A small image diffusion model, trained from scratch.
Model: 6.83M parameters, 32-pixel images, norm layernorm, activation relu, patch size [2, 2], layers 16, width 160.
Training: muon at rate 0.0057, 19400 steps, batches of 192.
Data: trained on abstract colour fields from 500 small random pattern networks, 203450 training examples, 18.3 epochs.
Rows from block 10 of a small image diffusion model, named by matrix and row number. Rows with one number belong to one neuron. Each number is 128 + 32 x the weight over its row's rms, rounded and kept within 0 to 255. All counts start at 0. Numbers have three digits each. After the name is the row's rms in percent of the matrix's.
After each neuron's rows are labels from the 100 images, of 14976 (inputs lightly noised), where the neuron reaches its highest value: "strongest on" is what is common among them. Only what is clearly more common there than usual is listed. The data: abstract colour fields from 500 small random pattern networks.
# fc1: MLP up (model.blocks.10.mlp.fc1.weight, 640x160), inputs 0-159
# fc2: MLP down (model.blocks.10.mlp.fc2.weight, 160x640, transposed), outputs 0-159

fc1.151 098:133123150104104108116113168113142161126116151106060097142139144123063132140139152116150152090157147153141172132107112146133110132127054099134139095091088156210112080198128114222169127130119086093049109134128104127138185129126116145182098145123186060164154080158149187142121148128170145074061125126076104147117107099169156098082114136135133151126115080197135054126128131163199112126099096138076151088103138146165131101133079153135107118133156150136142194101089147137130173126164127
fc2.151 098:107034137157138133102128090122130134176094124133062123145149146109077172136110106143132099138065115122117080135119165113164060102086176061164137142172132171179194134142114169153095110155091088115115093163123108135135135111099147084147125150106081211148154165065156122122099072116114124116118092134196203145115148129090152086104130138129097175120122162123121116118142143149099132134125192142099117117185117095095110122117144153129103214055138187148102100080174109167112164114126137
strongest on: smooth

fc1.425 112:119099120134117144144161109126131077169108116165186092105126142139144074144140130131106162136167112133154209084129129158079156133069121093066130100126111178122098133151178188029153139107156095201095134127148095140120192089137144146071089102130136046110146137141115158066134114165143153132089173141125159153128117091163108017140140143140167165079103115090120157163113117136156144137116133081132129167108148169116144171116148105163152114094141155073131103110168115061104178141152104
fc2.425 112:150101099088133121122138112093136140074194063104193123131115122131101106118121062163128139144096090113139100155122190192186103113117131134127198123091088101125120205103109083093192095117165098118140152170108061085106048132138100169155127160121160089105113083095120116188140082083144095134128177127121150095098127149157179165073131120156165168121089131117140133144097110091124117213089123097123098145107141134132130156102139130104117173106126101035119156093090133121108148173150111
strongest on: smooth

fc1.362 104:146086142153132125123103152227169122160163149082152072049161113118097142162166104163141085113160227076148097151147100153109113156092123147133220118187130161097127128158157119129143123148112126198170130117129127144106068089112156077059109145162118093054153142150123122142078085162098127114112117135146145121153149100159175143079078182102136126096105113125115122118115175154126147121150113167109103116096151136098081150111136117155113141108134095112159076119183085156110084180116079
fc2.362 106:164153146076066101133142100090164110153106121111128137057176138179073147165123083141118123132134115119129124078099164088085146135148155096170158135082156142067145109097129108099061136168102165132132108125112070142116160110074145126101106037132116130142141148186110134104109120060108151120171129116139112108155108095105211158106104137143119106122124196128133174154151141089182132102112141056139038134151144091163154084161103097128116197140139133186117148176102153078158145118167093
strongest on: smooth

fc1.412 105:139149125102171082136149084130146118141111133105094109126133086120062138187115116160154138074132168114154162156124175174193156120120137143065200085099096186100141117169112172092138097165151082122091146147073095154146051106132121083120140167114079107191140133121126138156096189153076091183143079134158116132145080091103161204103176115124143087146095180156120069176113075140102093151142157088101125152111071156153102123150144084144148123148141103130115171175145091155101135134117131
fc2.412 103:089079169108094132108108172106130128139108122084133125119095116110098122067120126119148105135134119134113130051135251163116136126088191086171169119105110071197139168170124100132110153105111062092138134128179148121127165090104104170130146071143099156105089180125124105108107147127140121116235073147136131103134182122085136107124154133124116108133177102130158128105103123118101104167129135152222181123139123143142089117159147151177218089125144087166146103105150086095102110136141116
strongest on: smooth

fc1.45 107:162147164156116159100139133123117144133059118103093107148130129032132161146136154203143100104125181120144139143167124144102117174102147126062108169071097114089086153138104106107035085124167079095156125079144095142160053123169031117083113108115108138128142109134092157148126179185150125144089129151107164080157133154105072186115115165133116143117090140154138132091121170169090165123143166162104177131144126160123083125138128167137114126156107220142113145109106156129151162147168098
fc2.45 108:084114173080151171094134076173210098118146148119069158189109150133076142139124136147139102156136180102118159130152133207174144141130109122103142158195154087146150179194103077139128163093117080104127113168126107116092065077157098143089135116153107185114122122104112164072156156050100143139095125107091118108070111162183082109114148143103168146107116120114116065078102139159101136129157123149111180140049162125107137150100149158163105097144142140157091164137166081096150127125148142
strongest on: smooth

fc1.99 126:148151142104089119071076150138180112109158110142151128121131161102130124116120122129099084121127149117094152154092079094085122133106090133117144086132134184143099139163168188128112134173137058212134126155166134143138138130097097123099152101138181117091139156126090108103146069157113119126153129166155143193118141104148167172189146196147112114096143114115125156190123119121096060123095135154138127147027149107126066126138103093173125119115096106138205145219101063102098182140148064
fc2.99 128:137110134105152141133128083106133150134128115138167146142147141133121134092121081142123127112152096109136117072064163089145166109118120136123131107043116103087151074077135119128131169086094039183101141088129121071131135185088133139076115153128100088153110180111127209101130040133120087120193150140127138174145020141132166121133140119103074139106118140155105146139145119114131133105118134099162083127136132115080125090136115082033127149186113128184126078147141128134156205183110114
strongest on: dark; smooth

fc1.549 111:098179122124092134122143123100076188168062129075122107093119093117058150081174176155116168106116082097175175126105123077118111124125082124137122131109139151144062174125093161113160129129127026167121112100169173087169147102088118120185175073142128105065160101153167149111120184135135155113115102113106132119147148119107183128119169114089122167155132059155160138105079151154136113148144128166148169139233138153148107116100143157088158133132126124153134112094171109195112142147091112
fc2.549 119:173136133138174155155120103113188138082114108174167128218137134096185097122132117134112141124186193129128099132181111080139126136120135153120156147128134191221121138131103105164157082113145107144099075081152149142169169118148128110117134162149138186105137138088146175101138101067134101106105137122145104130119099150115150122100122125133156088112131192139134166111148142141173128123117138120161180121194156135097121111172123083120170137095152051042131126078123165201133075116224099
strongest on: smooth

fc1.345 117:132172148072106119114088191086142144169098153081139130121138136137090131078134148151114111130144152137145126162117051067078115133108091126132142143099066215160135121119125225092124113147158068130145131092113186142138095168136118167148197124105143181129187159040129093149133159125070130158077164159153132118151125133095122150127128132080110068123060095139118113147173086153165101151099144166151119125135101133091163125153146130139134133116095075103134151192105083152143172111172083
fc2.345 123:171145113074184120116144116142129109130127131155110137172180132182146107070118102125126114136138073110138149123094177084106152113119103110092121133144095110132057151069084150096136108121107072137130102052132163124122138167165140143104145122158140143117171187208139177040138099143130126142123120146100151150127070170118181087152137132099130127146104110141125186127079138120132160134145118079189120126204142131111111109164146042051115181145108038116136122100130205140121155142089117
strongest on: smooth; dark

fc1.84 115:152128100122111119159151181141200124158132110102121128094162174141115120178179172146123128144084123166128066128128183078127144116120134113089162129098174117075157141156142210116160144129160048117116120083150111103117051082101130131100200101144206130139132163041185106179149140080119124143140135111152108138124159170104179109110173122115139116100117103153134144096124084148114147120104125147119087104141140131102098107108121119092122150172133022085112116132150121122174039179154120
fc2.84 105:183154133101158132118140157120111114113109197055119142173148118136103088246136154112121106138134141143134161092126161161071132151139096137129155138138139150177155157138142088122144142146147077143111109134171087127136159087114155129090133169122112124130162193090142233173140176105143136126125126108096114122103107186165201132142126117147163113137105105122109169089193137105101148114088172051128179133213122147134156160082135077139089126195138132165134101103161187115137074104128137
strongest on: dark; mostly blue

fc1.179 107:184134051102143144137162196154165067149082124138072092124158138097216155083156125122097125162164181126092079138146021088140130086084110145124144126170125123112103141066075193158113120114142110086104140103138108164127165101136122133163197140159079180082135139154109112146114176123113134136125167113109117150130088082128186169067150135083130147121074128107200125077083106135141119068112086128122155149166145135157142147151127168153138134106117109131134146114139138171084129133158143
fc2.179 108:138170089165094139141108104073090131121122144085123137096032121153197150138127149119117128135126149114115130119155062128120112150122139115054130146167116148132136155138179040052151138122101127190109117102115232084163075136137116085123132097102131134161118132136130125132150117163128159123101162128102153121153162216125157120072156147113119115136152146146116164136152096139129153025107143147119081146124126142170135163058137175116125177116132105122183078155111173164163128202099148
strongest on: smooth

fc1.69 113:109137090120091136067127220131133115103074132137132089089128137055137167064190134175107144143136143123115159130126079097050156147083171123152192152119148109156123123139102173171157143123144148091171113130130168117102141165132140126144146166123074085082130116162140109150131153173150106143094140047108181158110088066138150146144128149117126112130141100146123130143075144071150202106088129227151147116127118153111138122138112095152032100069102165138174162134102136092130120116148146
fc2.69 104:126115138138173111146140101158035120112157137159150151099145138163096152119152130122132096134136100129126118122113033135164104140157143096043199141139107172169076179082146107094069121117166140134129146134133171164116188161142138114148105131139085140100029138133123133108098080064109154122158171136102113141081198128166175113111116129110076121101103135109115115059204119125123121080108141097177059114146152147126107110121093166099125185082137174134146094129157089137134149146075093
strongest on: dark

fc1.213 117:189109112137157164153116095101125140071149133127157097141045158135112140149148126140072180110133115130170128102148126102143107121137146165102159166136115121098129138179128101158166183105140095102117123116067143149129129135084156110152161120133161091109109141149118169140188113096106179060116109105146188068099163124168103086059154125075172114147207090126131093134131137117137090116008122135149128124110075124185162091146124110095151219126135072159180105151093144142153142139076143
fc2.213 107:089166123137098143159115137040113111159163137132125163100181118107150111149125128203142130112141098139202110134206112090135140141165112114102209128168103080126151157130107121113119160149157100184119166136183081183097127183098118140144141142125127143090143100133107149100149093109141088140117182120096109207131122170104119135152140141138130137119239163094125156087107126110166113150099153103130108131083044147182122094166131140079080191133093092116136085103121095108145172133184098
strongest on: fine detail

fc1.133 106:135128192097098165128116150077039119106116130128182113145175148112097138069185151070122162145105153133162085109140103078076138135076101126116134139143103160130107130142116149147104127128105082149109121111094171130134129093070109178183146082103115090113147124094151138155128107144169117136139098121166167106112111118072160186144060188116167129134115140128168113159077163103179111121145127168127086145122175076146107123227118133165125123087063215194149143163155090146150130125128081
fc2.133 105:146132167179145155119132124194174088186119137225156127149086118158093124182133110082120125150136129132133118155144123099144138121112140132176096119112161123128110145056140076207181182177145083117122159103098099089151153125123105168168114167117160123112135084184163096097124189076123140122167124120102146131110167065168110158116112134130137169153120213143120154093117147110124127105135182107122168151091087147089109129039107092156063083099090134137096104132099117089121076123076099
strongest on: dark

fc1.177 115:106164096127122116141146109096156160161119143065120170030143110100108127146179097145092134126151156127130057119156080069120110172136128082120147189114101085146116160122089200186099143105124152093119126130108088130166092098151116153114152076082099158105177072172161161140142219148103144119161147117107152127153093128130134117151150175139071129136125100186101105066125144173151147167134134127157100160165094136127173117077151177092138141106127200068110077092165125093121162108104156
fc2.177 110:126079122123138145181133115152174142101109111187125116076106129172084115146143110151126138159134110103142141118166095133110129125159161139109121128201085206175166134195123072123116149116100143088138139082135200103139203074150149163153133170142099130118144133141109151080133199068149156148119083129133123104078103108103096169154116108127095161143168166117071150028154118101096112110147116135139203126143127107102148114195102049209106163082106111127121166092127158149120129104137141
strongest on: smooth; bright

fc1.48 097:181153121113111109175110104084100098128084138122169123127130143128122138146138158127111135144108204123110074108126121165118098141070077143121145214114111101105141217131103140079124137185122070069149141151127160108102097122119160140206110118138147122094133132100153071129153116150203122125112182120219131187128034065066148143072131147145158091114110174140150136146114116083136116103121120145117134125094086086131123127149155169146117130084146161131154153082142093103164162091188164
fc2.48 111:128173157132133143119095141137093120114128088157179111115107112118090178148104165126180105100110102133100143090073106172163155124146200106126104099154136127040074122088170123074179078124134094114131125078121147095114159187150152150163130134117157094089071087200141113183130143188127077145127132148088148146143167152148084134102114145151158132142121114117159128139097166187182113113095140073147128115061107175148140093122098142103113122082105159155100095178085125139110184177038081
strongest on: dark

fc1.128 084:141164129163082120164113145162115145159157169173174158166118171110061120102130156068182058097102123146085131084097097117089163157105149116124128088146144077105112157132132118090137128168119106184143126147190134157100119103121129164155137128171070142146154123121174054182104113119118098193179110132151074100183151176208087136117162122156099154099084137101090109097108174160155106168166113139050120119142134140089085132102171078101129166138124074118112107104123137117106118065176134
fc2.128 082:175105121080123128074113159238174116156079138083154124113125111125052103117096146116134093121150153125077134128079157150099090152137101138122110147120123164137132181140187142117148132075115073152111145127108135126121166194144122118104133094153131132103155124090160103135108174162137138148123127145137149143081197101228037102122111145160141167151120152058158174100149123143068130128055136117123151111155112146176105124165132078173174072155167078087126126152135161174128131137101098
strongest on: fine detail

fc1.374 095:079126164142117142118130122148114165103147105134128102151103117114125134118125169155199123144147115148102134098111122123132094130134130130191126138088105119123099219164114237127057143125166108127135126148182110107114143162129157096193124115114132117148101093121161098144066173123149086153118118152154173105122143162093145154098144138194099167123116097067071156096093153128100075137165138148061121115133035185123160138087162100163129232108116077112094092085125123068134161127157104
fc2.374 098:182052132075065124131137116182091118150067094157079136101155155100111150136154163115106071180197141137119129166096095177133108133097085078165099124148110137175125138107158105142169158147105095069141138097081175111194126158166137096098170191150134061117153108081149093112137162149118143145116109128219127120150160093116107140147131142131143103121114081124091138121112117144079111103120186122197138134139059121147154138132119125211185126090100103132113131142150182170139128100086123
strongest on: fine detail

fc1.448 111:105036089125149119142145136093165192128120143106145096131148118163104142118117147183135093087113089197136120093122140101138154109111128126110109102104065092153160183114119200067121150144140134118139128114090143172164113162124121123123145117117122153138110142144128103101123177102152140137101208132179147164133112136135185098037211092111053061100133201187089142147136146107099132100130128073099161155105099111211153105108142152158143098066128079105152147146139099122173134162119115
fc2.448 098:119200146213137123213109168108103098080141126125112139202128134137135157131096105190125167150110139171136148147130145130142106062147095144161093102141182141130131069142167108139134124107255165135163116131100141084209074130142124143088095128104150160150099107098120166146131174064114138123106103131104142144135084090068111138159119111084070114134138127122162050159114122181151099119160150105180134130117132118153189139128111121103117160116118090125103161123170140087100130096165155
strongest on: fine detail

fc1.73 097:175100104156112167148094161159108116063117100086184136112087078188155148128152126134143188171128144159121135153133143166130094131112177107129069090176075089061150157108110156140143098109142110137163129099142065140138088181125141116112159042124112164093150128132114093162157135130136158113201151069135120141152126161124145099143118129163117127106146143156155118116139156128075168085140149023167143121119133133138061091090108093137115144146074070175106104074211175167127136149109118
fc2.73 100:070128116090181118078160138135050141074120137174106129092162110103140117111118160107138138112162123131123078154142184173102154189123117159171123097083073148199123176138129129140135167129127123138118144149129123156116079114153175155157165155135127113080141174140116139100126069116128127127154072135141117118119172105130120077118118118133056079099120079164097102117165156153117186147147166212173110154210100104140092086136173106152089180116096125178131120201178155067170159113110146
strongest on: fine detail

fc1.3 104:191171144100172147129119144126139122067145128184124078112150095074122123160091144095137138095141118159132167126121165160165135114103149082113110085139122102024109131123142068116176144156155072143146125158170071146085102116113060119144163094201123077132158098177155122125110109079111143145123110092086140090158096048137147108114150123132121153131170160124157176116110158125136145102168143163066162134119143137154093190171127144090133134121097244135155147044123132127132153121123120
fc2.3 106:093079140173055155113131090109226092122104125138173133170110142119151164128127108139099119120141203138109115104136084182174152143126124151158099147094134059116088088196145105178095127137111071121137128146146099132065151057132149138191123121111150109103079085063177123112131144195118121121094160127216133093116113140109120147086133132110082146092130091097135103133124137115162135100130096125076137120082141128092139157138160093158137174117147219167154147170123052122115138103148125
strongest on: smooth

fc1.247 105:157197099112124154113101101197184159091119142124174185131165112208191123154134190115174093129092091122121122105175129072217145099114104126122121198100132107165144149094083136088122088149173145157152135102135081155143150089147184097115144132139189170101081097088119134119146154113127135128161047106091081106128044081137166135118127159117176105100174107092092101108117129104075170116120132058109087097128167109149088129133122147110150136122152115133132112111182110133132156144124114
fc2.247 111:098060117157176110113136164197155100163153134161145138121141146110074110103126165082125119140097158140120134119179113094202142135079142125108096116153130161124090116146125109140128065123131145131124108028157147102054082116145139131139107197144176112121064137150107146058141105101113113136126131116101097125149170101109172103093139150134139106121162119117158156198107141110171164129151108127117183112163147139165161033064187144151070124075121128175159123132126191167179123118068124
strongest on: fine detail

fc1.557 078:179134169165102106203114128086159115147117046141205129111152140145095184108134144080162097111095110109135088202171085155123168156178132139122148078115104138154095137122108152181086095181073098147211112068173170167066131119139128160065165156155075133106149098145125156094126114069133136131117110119064138132178058078126152161097139137125137089091135128130117131150124107102188096110161130108121108122117145149129071106165073139155131164111127141148093144081134151136110118157142155
fc2.557 083:135108169149137109100112083055129096110081115127172105149121151145109098172134139090113116090114152112101156140095087159159175167142130153123137129147080141114131149107143098117160144102123124156131084171090177161126101139075107089083110177114221200130122093116119064138124128195146113098115112093157130144133196134103111132119136166067178147134152118143172169166077126155119139064142128091137095107127099116151142103085140209093152147174146094197153115174139236126128143085086138
strongest on: dark

fc1.209 123:129123130117120082117074132143141037098143117159179107083148121155144139086116107152118162111212183070102089167152131104137130165092172171139150144154120115112122122148128163166148124154119096164182120096193154135088158138113127109121109124182125110104121135196079162098136126084125071085140128199099140153126090081138120070117000205152143120082149125133134159119162129062157119144121154142094155146088152128090131172149128146147162135114096157139149070132144136103127087131111089
fc2.209 106:165136172117124163121116137098182121107193129098175113058072156065120174185127086086130128097096110106155126039171115094206141139114113112144140130080117147104165087113133136076206142114125098188148140168113083130072128122089130115179198157118137122084102102113076116185136087197112126125142139099173137139152136158134129118147135134113150106145154149114140093076054155127121098144129120114127085151079130114135085078091139119127152116082151163156141176108129161179113077154161105
strongest on: dark

fc1.439 114:119125102084087160134151111090122151131073145188131137110150151166174107089121146183124072086088104142111228090147125157074146098153123081156147143143102149167149088139171079066132098140102102093109149096154130144072114097166139100075136113079094139141196116075187153123138132146103136129102154071141091123138183115115084163085207094144131154138162220132160114094052167185097147078154133133101156145137153133168130136141106111097133150098125180116118124122169149122114151139132138
fc2.439 119:151162094180101135139112113093123130179100167159058152186157140080142098123149075189104123154106165120142148126175135227176147102097169136169093122106119143133103044127131139183120133100139115178155106143107089137063105084136160160128122144094109140155169050124150134165143120136146142139093137107062126147167062130165124101084134142112200103124090060132120115162108141123196156146147118122065140133133116164074140132112142136077120136116117159076104119157140151155143139204081121
strongest on: bright

fc1.267 052:098110135158080187103076127092151090205146104104091073151195103105114138157175138139086161152139109136091093138100111111090113065118113144139099110156145143143119121136141140130183139117110128108065146175138158150161111152148149129123179079103119046172134116132121167119061080074150129143151179106076129102103167143151101094118042165137138129176171108146113205151114188105139174175129117083117118135151138134083142123117186125109108101206080111096097128130103169142178166138135136
fc2.267 061:190198049119110144130102152121167133118074152144061106084121092103104162127141152159117143138134188128097041113138116112100145105121117161123066103094035131138108126107112141139101098151114087174160092092140092090151172101079105132093117149144085162131067142107106125131115160146115043129173101128150133151107137142164146083109124073099088110108132123106178171048121069067086112098101161150119134120084089103086083172121142164150125109083115110158083134095109119108123127147130098
strongest on: fine detail

fc1.543 101:148128155151132160195120098176211092116086111123116146063152144128075180166179135137061093156129134129120141155135140095129059161138101140121136126085156079163100090124116113106154164164134109145104137095183142152176160146124098165116144097113111144168105124135110097088140119095144102127079101168114199067083106115187122156129093240175133117101124058115114142124125085131086126162109143161163112137123131112166133128122097145156152140161120146097054162105060085143146116069140168
fc2.543 099:086135120101128112185098107131045125059121153063121116062085099085091161143097113122141109099136140127162055100122186066152164126158165109151137117145132158083123143148177181163107129136092121148133173105094081120146128076156137157087150147085113164176164124100095125144127083175106098099072108108111098109174169145139135093150132138137117133112152063125123067128160119144118145209142075146055138130093111114162130117132154103218111138145105140095120102122123099122165061091177138
strongest on: fine detail

fc1.273 075:089191169078144121121127157147179144230148105096119100073100141150091116152129152109131084172148115119121097166142093100173109144115121136115171149120140147121105169124092167193188133154090086116130118148136095126177109109130119127114122112142150105150092142143124098091150122116140122086115139116138109103132049104211177120122132183083149114130076116095085170128150091079102043169131161172121136145148107119212169159102116146128149172166108125145141150126115085069178100052140071
fc2.273 086:131126124139116098124146151123144137031053120108202128040121107149180158157132115096126112079118083126143129043119156085114119113098171156177145134108162133156172117121136103101121110125089092113169176090154167152132116083182117146117104089126120175109073099167108194145126115177158142160072089084168106109143148150085131136135123121072094106125154126163131102074166115147082128134111168113119144172121117113052101141104121081167103089186146103121132104091193147152148102067138156
strongest on: smooth; bright

fc1.551 080:160141167160103164156142110125139149136163079174077148138126122106111140104128125141193154140116090098135163093099107176120112155157115161146154097045100123094135134086130129135128110071131101133164122106131082112158115089129157126135121185077165104135121118167181135159163136049158109143129122140106118089113193095128171148160087098092175166147099133107175150155061166068106101173156134130175099096090092047152138146140048092173120185102109097169129157193163162085091153080131131
fc2.551 071:105143136092170138110116121133154128108124173138072102103111125179108184108121168133149143173115167146046107193062142159171143110123156158101156148232091091169189109148108126148136117137121066095159134177195168117134136148121161152134138112067146138163112133101157166123145166174136116110132136133097131118113094192081187166086187116096156097130115162173127079165164170155075158129135122144165153151118105165090118111142122114174108122117062120137059104105142190104102133077109124
strongest on: fine detail

fc1.499 117:103144123107102130163119126127155104149115097154168113107068092121140108145095188139121135125196007110100124128109102091151102097060104159150155168146108188141102176155189106064169135153167121114156130142159126154131131143109111162141162190118139045122141129129074153131139155170101140160140125104170139121116101120168110146113097095162085115038207143107117097092100157065089176197149113084127138136076127129113146153134141142102149110153116145133143098119185161106118138120164068
fc2.499 114:147161125142226124112150151118091147068176114123184123055175123126153177091131181131112111127155101136162141137069146125182108089157109113073159138103171091083141174093099099106091160156120106115121170128166153126106121143132136091132207039116131060154112100117073138071128124080110189131073141125113115092146137167090179142113139121133100103113116118129120161113140112126157106184151141154098127123040111140127125120095106141129179081136126203113135205143165149158116105127134099
strongest on: smooth; mostly blue

fc1.22 091:081159124125172107120104166102125145191100130121107114129134129128139105091114095157107120113144116157141145158122151118160124082063095091130131135063113121104120095115147195129125141115128123172109119171150111084199162178143125135184117067137080115195125049060177147138161166156122150114104083094157148137188097100136145103126093185165181149155185166089128105122060097128139120095160164129124096124094136088086066178106153156130159147140124187129127183122111108044143162156132069
fc2.22 081:095121163111228134132139143135165147138073111095143120132137086112134152152156140174120094127140094131106100036098210158217120090130131115209141166092118110125136140178108092113154127138117146123060146118100110169175142155163143137121127104146134091162130151113147132079121158130096123148161185140139129138064173096100095167136125126144092128157140151131126205113091138135150079139134117112139109148175139126054138154047140195123054117173092141115153137120155138172122162061137105
strongest on: smooth

fc1.575 090:197141104156128143176136122174147146069097141126191115111078142150146104144123125109127141100115102107094175132154134125141167085146121140137179095164125122145134113174140073130106073140168159174149118065117097145137065155165103092069200105188048123083132140152167161091162078112115075168121093064098089111113144106127126110154183150100147168128104087164133126126109095146091153123139139143123087107105210139103105147123133165125164098083141080152130133188093191120086177154083158
fc2.575 092:093150100075202141113132119199119125167113119165171104096166120126083115084115089116101150115120128127108148121076101096127119102120186099190138119141179101115138110088168113131165119110171135028137083124120128111079155073203131140130122203144101106075130120104184142100141050102109133143088120121102111149145101122106147142120119153120204116135134135107169076115139161127159099143102122103170176105192150116134162136154085169121119130114087123129155097139084245141172132100159136
strongest on: fine detail

fc1.250 116:084115142107169092188137157117173123150144161068070152107076177143140144079147098148148110148117105115169160136142095077182153179107141167122100111169081148086109165144110142080138131158135052088116126150154117142107152182080140060171110075125101139104119174120148160133151096185117141114119082104195119114113113072100132102087155139132199156021111166124169094122104141092117084115134157143137092119062090135140113122198145164119144150141103164172151133163159149107098142136143120
fc2.250 119:180212096092107086098163080157043120118174168157076113121182133172120107216132149144153132143144120132104149064145102129154094104141117125116107115063126060147153096079115119139147134158123090105159135150115155114163095123127141095130165200096080131085132041139123078100126175157128112111149066126091116116124135172170085113102107119123142104140117152157133168134131139134097151093122177112126178106065160130139152136125167130101137094182123135178128117180111111174083139187071106
strongest on: smooth

fc1.451 110:055129148101187069136085136119155113156151148127142110127137063036099092210083081146097148113099156110183136085099149092147108137156103142102133112108133115149132082122167161158134123092133081074122127149108130166100165110158121078125109172138148137155167125143122146112107175192121078150132131121104096090139116119131118132105173173121117114123138034120177121124125155123147083127066146184120136156189133156122214099179110141129101197156169145098137166162091079129116161133165084
fc2.451 109:209060120106082113136144140151093118100119090146100125165168141211112120070142170139117145105121122150137031195143157104124124142114073085138147124162147140101090123162108103119151152160132085112095157133163129109069100093159130160184096061118142090122104184094137138165134135090120142132126113150181106026128134109050166086069138132098121141151116156144108108098122133141149137148122157116080100132195173151150110114148169120157149177090135142136126087124136066134156157156062131
strongest on: smooth